A small audio embedding model, trained from scratch.
Model: 2.73M parameters, log mel input, arch densenet, norm groupnorm, activation relu, depths [10, 10, 10].
Training: normuon at rate 0.0033, 3700 steps, batches of 64, held-out accuracy 98%.
Data: trained on single English command words and digits, spoken by a formant synthesiser in many voices, 78125 training examples, 3.0 epochs.
Rows from block 10 of a small audio embedding model, named by matrix and row number. Each number is 500 + 25 x the weight over its row's rms, rounded and kept within 0 to 999. All counts start at 0. Numbers have three digits each.
Before each channel's rows are labels from the 100 clips, of 14976, where the channel reaches its highest value: "strongest on" is what is common among them. Only what is clearly more common there than usual is listed. The data: single English command words and digits, spoken by a formant synthesiser in many voices. In brackets: how many of the 100.
# conv1: bottleneck pointwise conv (model.blocks.11.conv1.weight, 128x208x1x1), inputs 104-207

strongest on: voice: low voice (79); intonation: falling (65)
conv1.63:457455532506503459493487494494482478464526510523477511507516494478486460528477514475507508491457502520517470445490480505496484489503526533540507507545519507489475530501494449491515504514499498480503446481462484516456491518464522493495511487495510576571505518476530491518491536464489523471520479508520484512514470

strongest on: intonation: rising (65); voice: high voice (62)
conv1.49:522501511452514533529488498469532473467477478502538524485506502493473515429559490559523503498470507530539523503551520517546532533486499495455512487508513455461473508475476512516559514538524508517532507544506524524468489488493485482482510501482492497489474493478513522536507543560514507498468476518533475497468479

strongest on: intonation: rising (73); voice: high voice (63); pink noise (31)
conv1.69:530493500492487490465525518548468454513514529487511494505492545491537492465515483498460486509484509485478453542515512481476564519509463500462497502496462546490524495460522527484468468514493533485515485523538517528478497532440456522489500496511513500439498477488467505512459499515486460510503509517488494491483530

strongest on: pink noise (35); white noise (30)
conv1.57:502517536496512521497533508502515500573472515475512508476503525514499516488513519481485479513520490478506513516505491473473508481489450512525512510532496463488474507495502478484546481484483506508494542466508494497478504514476529483491465519455463450536494470513513479514533493525497482580483527472485478519534504

strongest on: /oʊ/ (40)
conv1.21:471483490499486482465531482533456565488465562529492497481520517535493483559512477493511496498458507499503540490489527511487462514490540516494469467549517518483521468502510497521529519499501513511475458478466470517511468504518504483523534484552523482502523508478530491502465484529546517510523500537507503479510525

strongest on: voice: child-like voice (54)
conv1.67:539503492502514486513506520557468517501485523501497501472515536538536491488498465457468485522514497500534490501506430520454483541486461487524521506497528498447505493525487517506482473451488480467498520496501505482508464509482503474512485511504524474491476487512481540496485477497525507427502484488494472460496494

strongest on: voice: low voice (72)
conv1.88:480438517506529511498478497517496513498524512434470499461500496478491493540469500498519502518470522487494540489473483496436508525491523509466491512558474502506498504491501467488462537509524537501509557505485500502504474505521479482502523519492530508475501527519497481496505532550546499481495508509528512531527477

strongest on: voice: high voice (73); intonation: falling (58)
conv1.44:525521556470502490487481512487471477546523525551485509491515450536501514508486476533465504506480505489496458518515508550483529495489504483484445487473510496466529462494505491491527526478501457517505486526486486478474478463497540510487490491512504509509491520543518485526500484533420498484470499522521441513516519

strongest on: voice: deep voice (63); pink noise (35); white noise (30)
conv1.100:486505476518518519492520493427502488540499499496549504499513475499488465499538458504469520504526537535495515455494482498547503494490470499498489492563525494486478473535520496474510475521503493474478511538478512469467490513497465449509518505484475519525513509470504505538538481505512492499558557470492493499516546

strongest on: voice: deep voice (82)
conv1.123:515504521464495475508486521506524504548491458480475496508540496468496527514457495522507534497512535510494485491518491487545471548532526499510500478513503532521511495477492519512488482486519458474505551493519508510496478448477467512460498532505463472494450495564514552467494477530495502457501539492474517497490480

strongest on: voice: deep voice (54); /ɔ/ (33)
conv1.46:500537572464523494535480520454520522466483482509555473468498477521464486557566459521485512489515501493510457534488509525472499443539501448511522503515512497482545451495565488483489522499512537502489460526500517484496522480514491479457512505501478502459511493521490509485471494545512501507524506469505495515486488

strongest on: intonation: falling (52); pink noise (34)
conv1.8:510471507502493514534475527463535503478502472497527475505480491483490500482494531476454505512497522512492486484526486487527518502487514509512528504492502537546467494531542519485420510483501502466500522520492465491479459499489503491471499516533466504481493478522496515490490576470522550514535523501483474500509468

strongest on: mains hum (87); reverberation (79)
conv1.31:496485510515520495522491472506510458521465458482504515554500470478470492485498503512465526494519516455471519472491503496509495488533514480493489498529490453510492470480495546523514455522507515504486531497491519464474505532537487479478538558488526524542510501501466437541508536498497500458515510501461542523490458

strongest on: intonation: rising (61); voice: child-like voice (51)
conv1.24:529530484491504507538496491479472514493496498505461456488474487440530492539521535474528522490507478527496525513495480518518480485521558468545474517535507473482529544533498476503499495523506477521486465480491498489508498519495489539500483480489517492511501543494515527510477463516492502477497536488498494471466464

strongest on: /ɔ/ (33)
conv1.52:488445469485489478531469486520494485503488493473510486499483485490510520458546508525492497478482499475503501496548485512557489496550500528482496468555480518507483483509544522504510498527516559438502528499511504516510527569541480507509529494472472454527471478454469499496519444566519478499468479495513505504522508

strongest on: voice: deep voice (59); /p/ (45); white noise (30)
conv1.59:475488549495461509511469475486482498488488496480476534517481500484519531478526524488508529524486521481486472485557516512497542454549509492448477495475479496509511483542477521488487502514528572528507459487499491488501494525505516542499496491461480540513498488516472553512488520515503457532473491484508573542495505

strongest on: voice: deep voice (56); /p/ (37)
conv1.50:487515507494475507487518491472554500512505462527496517497489498498494553536511490483546492499519491488503495516516522515488517528540485514487520512477491490564539477517532531496501457444476535479510483496493506477484511483479475500454524507507506523525518531506536520499483499556502515533486497471490551495487539

strongest on: mains hum (34); whispered (25)
conv1.23:521512512509545514532507507500500518507553510462502503518561479476527492524511485494488464449466530501480512463532503476463467487498511505501503460480488468485512484462492496501538518534492438524456493498481511480463496462505515479451555517479501484485549508556495513501507500524519529478506512495530547498476510

strongest on: voice: child-like voice (57); white noise (33); pink noise (31)
conv1.9:517462487491470521516478490515520507501523513521487495504500450494506591482500504498496485495467507483472461481517529524506505505500538501482516522551484526533482477529476507507498479522518493474516542484477510538537539491500515554563486488493445533495495455520476585535503487533463482528488491514472486499436523

strongest on: intonation: rise then fall (48)
conv1.77:482498494510454503499538503493504504490447542485475493510508525491481503441473503471506504483556497486484504531487509480454540509467462477497494453524461488502470479485527481511501506480531513535478514514482499469505532465526529511505480515491491509469506511504500473525495503521452488476467516495516500517487482

strongest on: voice: deep voice (53); thin (high-pass) (35); whispered (30)
conv1.26:506526527501539480512468503458502444548497489487498482498526546494517545521495521471528493521500466526471528488475479462496490537539516458495527523526527498472478533500507479528463489478514526476480531470490483490461505524487496478498467515498524513556471492514537471540465492545518528509486518506532536517486508

strongest on: whispered (57)
conv1.102:486476435528535512522527496484480536515548486515502512527504541466508548526498502515470451522536497517478519488458491512490459505528496533514465533494510497476491501525538486526516539523464513471506494435467511490509511544465497478522557466502503514493477554498516466531488509481524494465490507495511493511507515

strongest on: pink noise (32); white noise (30)
conv1.99:474526517504459497471546431519481532539534454487474460510513515518488464524517470512511483482531486463507513526519466480528516528536532523506498510491476522513470539461520467476480489498477534447491542494510488505497530499539502520471480488515540515505508488489493506485478520461532471524515467471458517497481479

strongest on: voice: deep voice (93); /p/ (39)
conv1.114:485485524488505537468451518483467510505507523493486524530485481478504535532499477521509496538483495500468493498502514502498527562475516511507490492484486453477495525520526506533500501487491531527506514471502479491445493468524528489444555498502517528469533499530468575534513483504525506481533545506504493506484509

strongest on: intonation: falling (59); voice: high voice (53)
conv1.0:473495475516452492479498516493503496477467501494483496495529512471502500475484506505525494515503494523510502503489508525531533493460513525535518504505535455440510469518476546495553531487515471555479520484493496482482499536485485504525483473462498472500483470497525517485464447472452492451466486471501496468495496

strongest on: voice: deep voice (75); thin (high-pass) (38); whispered (29)
conv1.34:526471474468509492473524513545505544455498533560499525488512492526529513500459515477508493508501464499534477536558475504498483508512477518501479478462458502516517462522536468494502442524504505520486479538462479498514517514521509486474501498493509472496483514504478479507514495495517502474537504479486474514483480

strongest on: /oʊ/ (40)
conv1.25:494487555484515493520509520461488504503475521505497480496488530520483507507497512494507476522507490533506499518484494533489499567503486505512521554507470454500466492505477443544496477491520507489492503508490502502460515501534511485431538528512535506472498532505495543553506493541552494488538502533508524499486534

strongest on: voice: deep voice (98); intonation: falling (48); pink noise (32); white noise (31)
conv1.43:480521516497453529493559502505493480528502484534488479492487512492526495493542489508505509525489466533457538488495531553516463435493461516487502544519480491519534505547474520480483488484507459486483460469501498491493468503465522477505481480444499526528533463518530546516481481495508500468469510483507516486482513

strongest on: voice: child-like voice (77); intonation: rise then fall (72); /oʊ/ (41)
conv1.124:504521503503493517449436492530488486511513526523531533485469505495506495505509518518469492506531493478452462505521487535451504529435510484510491487510522515499504459441505492477469482477525499551502481501488491484444510547523515503484519478505504456525512477528470510504486471532519499469459515489474493516500484

strongest on: mains hum (46); whispered (38)
conv1.80:499479510477524496502522503557496493536508504487463498511499531460495523449489474483481484445482480545519501531514509507510508515524493562506503503500478530485519538508491522464491486508511483511503475490471497518463599547538490496535489525497476505469491486548522493491474455474456466484467490457483505458480487

strongest on: voice: high voice (77); intonation: falling (57)
conv1.35:507507537503466493498484504495511490493494523512549491495513455488488494478473512527496508551559503493525517548536535472490564488490472485525456483505544499513500416494535476501507535434463473528488525456488509490492497507520528483516500507522498486497491554518487538487538497492484509468509475467540483510469530

strongest on: intonation: rising (50); white noise (32)
conv1.104:484542484487528492490496487499517494493521497466544460461478526441501485499485571515511475512447484488507485486534477518498467504479508511509482487498502488524507522467477480552489527493461530503487499468496521448521480481533488463474509536477498522477549525515512498555476489512503519466481509553529488479463519

strongest on: voice: child-like voice (100); intonation: rise then fall (69); /oʊ/ (39)
conv1.7:527527538503536473487486503591527471477477537490481521499484491485481498524478498501510496515540520520457520490538478512507517526442479500489467479523502492486508548548531491507501513501482502473532526518474525548479510515483483514509502515469511488568493502510474517485514466475501511516458527476538522504442565

strongest on: whispered (65); voice: deep voice (49)
conv1.121:480460481521500469488473478495515501513510501517518523483474471482520518510452551511478544488515527481510503513484542497489513522528468510474519494511552502482461448506471475509534536478473522525499473489475500460489519471486503474545471495495504555527488526526507509499496520457488493486497487483522532473510504

strongest on: voice: low voice (57)
conv1.68:488499488458530537491475452482531497506514476512497510476454482471517524518490467440447465512461506482480485477488524538551534492522501463550510526478501550519500505514506470464513476488517444504491449474516472495480506480456478505441505467478491537522461496482514531488527471510472501499506499482566483451494470

strongest on: voice: deep voice (56); thin (high-pass) (38)
conv1.72:465467514491493476473469481511524540489465496500560507476485464529489467491520491450498521469488505499477536532485513518461493491511476493467503513493473486508488500478547499492487514465502491522508513508497539483540481488518495505531512474453539486468536470513468513482428485480452486509493488488522482463484444

strongest on: /p/ (43); /ʊ/ (26); /ʃ/ (26); word: push (26)
conv1.113:500503554465452518493488501497496497492496472482540504520490528468498486502532524489503476501521510494508478534514476529537515480510498480539461499489477491514503504485478556531512517505504501474528530482522513480542487497520509511509466489574495498511487510526486473520490522503536501491439534486505479505448494

strongest on: intonation: rise then fall (77); voice: child-like voice (69)
conv1.15:485515482551466469465521532521502455498456505508527502497492549508478489508500515491528536522511494518503537449508494545493486491495462504471463484502498495488538464502479512510502471478526502553502490509469480520468488483507506502528467536495502499536490505478440522471553502495497483585466495497508512537489506

strongest on: /s/ (41); whispered (28)
conv1.86:487528496493510495573532505529490492502507496519481487510548485466517525477528516493517443478481461488500485490490479486484457486469488466516546501494491478527543540482503494479488490584467493509524521503523514523516549534576514535536519517485488511473448500505510461484478503472541497504487485490470503474513532

strongest on: intonation: rise then fall (51); voice: child-like voice (51); /oʊ/ (44)
conv1.3:501527498523519497512505522503503520511540540490502460525489545559494584454534484504476500494512510499490510468560503497495492513496478476489495497514503502504496494502493488535529451492520520504468523516501476480488504485513509518498457490482502525488496518515495513499491498551455498476551465511540466512557469

strongest on: voice: high voice (73); intonation: falling (55)
conv1.74:497525500474471479477515489493500509480489473515496492509474502541491458524517537462479469540490451505515543536528509503519510500527467483496515489475474513531527513481528477499503483513523461504498493488514554504497472518524490503521498515530533449463485559479486469472498478466512513496517512475507483522494528

strongest on: voice: low voice (56)
conv1.6:535484488484506470490513507460488491429501489524529529521487505507478496521511498498531492512496518518474548477496502493525468490437478509481510476459474498477490527490461504473503500495523489509531472469485508477494504475477491536490477495535527524476494495458463485494448515506537494518518514519480509454501461

strongest on: intonation: rising (67); voice: high voice (58)
conv1.90:493494520517528485479509519528496503465531510518482537487554486496506493507480473470493494480568491474555482527456519498508500509515539482475494486478477464423489472519506536507491482502499518528474466517523467451557478477487470507472525504509484502490478482517545492521514501462477506514497493494507506472506496

strongest on: intonation: rising (65); voice: low voice (61)
conv1.108:526517498473503489505479516547486475502502527473536514507515460482507456473499481516503483503515505489501489489490461483493493485466493496518520519488511488444463495534505565488479496493527471512543487534502515501492458479489506511494495557515455554541490459449463483523510532471483488481496494534522522496501479

strongest on: voice: high voice (81); intonation: falling (58)
conv1.73:470517513512444478504486506471466501487506492467520433496533492547501495513489497527468510490510503454486483495514490489464487502496485479469531494466478506520439449519504453482481466480488477511487506534500509500492479474505508474487554505493518493577524511477493507523511477495513507503516514482466497455495494

strongest on: pink noise (35)
conv1.127:559482495538494474510506496499445505485466485498520528493480533495511492569506516503466551495506512484483496499453506488513495473490548488553501546494519488463468510494495509510530502557519551456533527496491547466508479511537469483493509531501500530493523485522479482508507540533473513491489482459514512521524536

strongest on: voice: high voice (53); /p/ (42); pink noise (30)
conv1.1:523513488530525512468485433498483462543502471506510501502484480485473510475504512527519536507485491511517472488509497494480501464498549507484507485499533485498514512531495517519446498507473520501525469499527470500541501518517511491505484470549527557510466534495488506518442489431526498471489460493464456476491521

strongest on: intonation: rise then fall (54)
conv1.29:537542520484482488494499530503493500502464498527493516491478485525513490552524459506502496495504479454575492460490515483474523435483502499536477476529509504467477496492477507485517449509485522503478447487524485488490503487454536471485471532503538480463456524504549485482472484508460541509528493504489481496529528

strongest on: voice: low voice (59); intonation: falling (57)
conv1.55:501517565532468501573459512464545509506513489475489525479504514486536489494498456505458485522483500498494504504498510526525513480466487481465524528528519542480525526502486489510516506522485505478505483490540497489496472478504506514477499520537473501507479540493496492523490511478461499562496458529532481520518475

strongest on: intonation: rising (69); voice: high voice (60)
conv1.83:522460497511474506477496495474501462498494495482508479506531546512514487552517503504512481487477465470487492482477506503462470519456530450515507509498470545481557504475529479482491491478503526493505538500470516464462504507496472484469507528529504480536451483521564542473491455511493476494527542477500471475474501

strongest on: mains hum (100); reverberation (70)
conv1.47:518468520489478519545499515449490463525497502487476484521484509518520484492584515516553526497498497517506475510554476502496517485491542526512502520519482491472550510513502487546492492523474549485491462515523476499487516504495493487470479472474503507491496527519491496506489484469500499514497488469500520507523534

strongest on: voice: child-like voice (56); white noise (31); whispered (26)
conv1.18:500531517500556530521462524538490510497536489471492525516508470526509496496502471520523496482518469490488484476513503488538522507503518488468464528521486499476511509525521527465469455504492494519505480545509473487460520561495527479536502541477455478539518499549456547510465527503495522544511514517508555495475495